config.yaml
model: "audio embedding model"
dataset: "short made-up English sentences, spoken by a formant synthesiser in many voices"
train_examples: 26041
gain_aug_db: 6
time_shift_ms: 50
input: "waveform_16khz"
targets: ["intonation"]
num_classes: 4
embedding_dim: 192
arch: "ecapa_tdnn"
norm: "batchnorm"
activation: "mish"
depths: [18]
kernel_size: 5
wave_channels: 96
wave_strides: [5, 2, 2, 2, 2, 2]
widths: [320]
am_softmax_margin: 0.2
am_softmax_scale: 16
init: "lecun_normal"
optimizer: "soap"
beta2: 0.95
lr: 0.0028
beta1: 0.95
shampoo_beta: 0.95
eps: 1e-08
precondition_frequency: 50
max_precond_dim: 1024
merge_dims: true
one_sided: false
adamw_lr_other_params: 0.0016
steps: 2900
batch_size: 128
epochs: 14.3
lr_schedule: "cosine"
final_lr_fraction: 0
warmup_steps: 580
weight_decay: 0.2
adamw_weight_decay_other_params: 0
Rows from block 14 of a small audio embedding model, named by matrix and row number. Each number is 128 + 32 x the weight over its row's rms, rounded and kept within 0 to 255. All counts start at 0. Numbers have three digits each.
Before each channel's rows are labels from the 100 clips, of 14976, where the channel reaches its highest value: "peak on" is the class under the peak. Only what is clearly more common there than usual is listed. The data: short made-up English sentences, spoken by a formant synthesiser in many voices. In brackets: how many of the 100.
# c30: last pointwise conv (model.blocks.14.c3.0.weight, 320x320x1), inputs 0-106

peak on: /h/ (26)
c30.281:129170159103112142132152069121108129159135130141151087100109096113137138133120094123147109122153103105109110142129161159123125175114097119150129155111070109160103144147130120152110105092082096111181152164096135187119133139087120094124078115097087091154110095094138166100108123136107164105107104150112147128140137155152127

peak on: /w/ (42)
c30.276:108140111180079154141147149152155170110114139169116097110140115105125131134127116142149132144103107139121069082151028093098175129106136188124177204125067147152112063088172134117118118128119079083123111151142072121152175129157098112102093132160117121131172077155109151132068122122142110160189156101118112115106125080138130

peak on: /t/ (30)
c30.266:161124088149098175084141171112112115109146163108143118142089145054182151072061129130090128119138083134079130124102135123023121184082154144116132101168140180121132093152114106119096143111106102109123116134131124161105108090165110146138092107125139156128097108119091124103095109168127086150106134122103117132120137182121098

peak on: /ɛ/ (37)
c30.14:145117128112109097119049216107160114090108159167136115161112151100106135095209181183182168141135129139111154151131086156128119112076123083113071098139087124190105122123154141101089118105134182170094149115158124163152121089102097119148176112219108192125107164123115097117059121158116092133141180150184146120161106127114118

peak on: /i/ (28)
c30.159:190165106121117177103076127140098108104096079149175138138177180142089115135155125095114124131143098093153108084116160119087105097153106065110166124148146067199180139183133120143151157119175101122107079095103129150140102154138119146160063114175106172097149104143180111126143108116115125081134149094122157120151130134128169

peak on: /t/ (32)
c30.156:101098136073117153040115147097109157108165074155131070111105064170110146111140139113096076085125104069111085131140097068129174091108186095126168115083119070129133122114115139120110113128117105110148102138068099148087131138098091113115078144071128094101044166140130142146116197159113137130151137148127197137147094151090109

peak on: /t/ (36)
c30.49:127140109137124130074122109120113125126140143113089078106093115040143138144106116123129135078114165089060092132200158118080133098041173110143156129181103138099151145096131061120124104079085122110127144157163132133160153096087125141100117145121109109164139111074126148125107098137121172126174176117144136139133147118104133

peak on: /w/ (25)
c30.106:120087094082168183116089113130166101130092080136101126103146142115080150172113105057204113128111149121129110150091138136187083111126126135124112156136151075139141099170157101170133113110132127162135162132108101101115171145098116104102113150148161124148119099184122119142166102135127110100112149131159145147158118123138183

peak on: /h/ (27)
c30.198:044102160136131140159168091170112139145202092132109112134125140130111133155164127084158123127088101137109135129131147103106136152098154111080142117096087122106102105056170104104147090156165121109097138138065118145080179144115095104161128137081144165168093172143139077103082088101181163140087112119156129170120084076080174

peak on: /ɹ/ (25)
c30.84:108138166102151133113124090132137135096105143158105104198112143078126149145119143125102161090117148125122096167116147084143134122139174139112141130112136139163146090120200100128140246106213140097049152119103169170121137096128148144148100108128079110086097133125128132089101115144098076132072114127116180162147172135098179

peak on: /w/ (29)
c30.304:085068072098146081133094120115163173204141154152124111161113116130114173148129150147135125119126095150112074117148096131125151139123088087168138137131102086113133086121139136137154161129145173110103120070098086120118147092073162163130157166142146126176144115158141094121193101177147132113132107173109142135145133137125171

peak on: /i/ (27)
c30.154:096144107178064152101104128126115125142127125125128141100127140103130136126092092152126119132132150140092173121077119123098109135101124154112134131188209117135018099127150095068108125112110164121139130074156112055175097141126140127067189127107211110171137121085160083118110099147115093138115126140135125148129076122114101

peak on: /i/ (26)
c30.76:150171177141074087146127140085110161112149113145109101138177122121085189151180104141152143180122146085118059095184104166153087126137116104064129078089107085121196156108123122151132180125184129179159148099133156114050120143102121123138084112156145081120112123089124156068149126130141139094130119087167122125143144141161153

peak on: /i/ (25)
c30.184:121109098146073123143138169135091196201123115106055114118111109131131131101136115120159141174122126097131102112144093133140161114094140082142140135097101100081142085151091113149099123095112124137187160074116116137128168104105094145119093105160185105128119138174078142108169086156087125121152133128145184095177118107146144

peak on: /i/ (25)
c30.4:099074171151120105114100115069090172125061161093149160083133123064104180073165157141158098131081138146129090086221086114156163136082121208097197075134113120116172125135084145092128143134136149160097134209141169098192081117127099159088153122177085117174145117173160172133088166098148082135159149097148131147145134135144110

peak on: /h/ (27)
c30.139:124170126192118116155127095121114147112123152091128139140119125128122125131146182104127126148145105079127139176138095124106126080086061145150097098108178146121071135176112104084184172082194109110148132163091080135139092152144104133109131159177141163103144086055157130160180109089144119154117150134187141170177091109118109

peak on: /w/ (26)
c30.274:201167083055140151123123125084162180129063155172126118162131137093149122126108085139161156157167123118115157129104104090055120114134138148161136087121147142108157106162087147128113134158138109122085099127131160099162089137074146106078151108152112154124119130140145144089152192105136108165148101104097094129157135104146172

peak on: /w/ (31)
c30.2:127112103092214181167112130102167113130125137087161094140100105160058085104171121142113175102145109132099153058105105121104116130131152129182177070079105153127136170157111098118151123170139115133102088105127175124151097112084118126185123125170156138165128159154091087172155172145141117128155105153131192132100063118100187

peak on: /ɛ/ (41)
c30.222:197176126111113161152129155110111127083128115105070113111134126146143112114048146178158128085095165126177072087170113103164149151099148116099147118140166139172139139144101106118129124148136096106114126092138116152124096148153156077132144118167109156141091165130169094071111153098126090124138125165089123132137140134139127

peak on: /i/ (26)
c30.177:093127158109098170142104154129136185048122099146089139127109108136083177070120069202192098124125132117130115133091154142126181105149119141169135167091112086136097108143037149130091085149137144091060139105172137106131105157101116090087144137198139101144203147180082112129111076128153109141149179117115134153154111120149117

peak on: /ɛ/ (34)
c30.193:143116096119151140105126109116071020119155136143127129168136108132147061122192195178146112123119096092093107185103133091110183129106136084205126155132076106153138124071104146127141110083153160138053155123122136102173192159126135121092119126130190216168117128124170123179175103141127090129160113156087091150150104137163129

peak on: /u/ (37)
c30.75:107090114110156154119111149134154101077166132139098133133131133102134160125126133088148120123145130111090118130141086125111100161165134135073055137115159099114062192159103053134146139098176073120079138074132098134112133085092181124094097109137157101154189159086178149114119089129088140121079124130080114067096127110100097

peak on: /u/ (37)
c30.247:132144107180167119120104168114119106144142164144108134090123126132059096102063129174159143120158103098099153099119132159142180128147163058108086127165113169109117120179124103107151101072118111141159124133145163107146123100140167113118086159173107127107118115092203131093106170098146112163196131124118121130118118153142108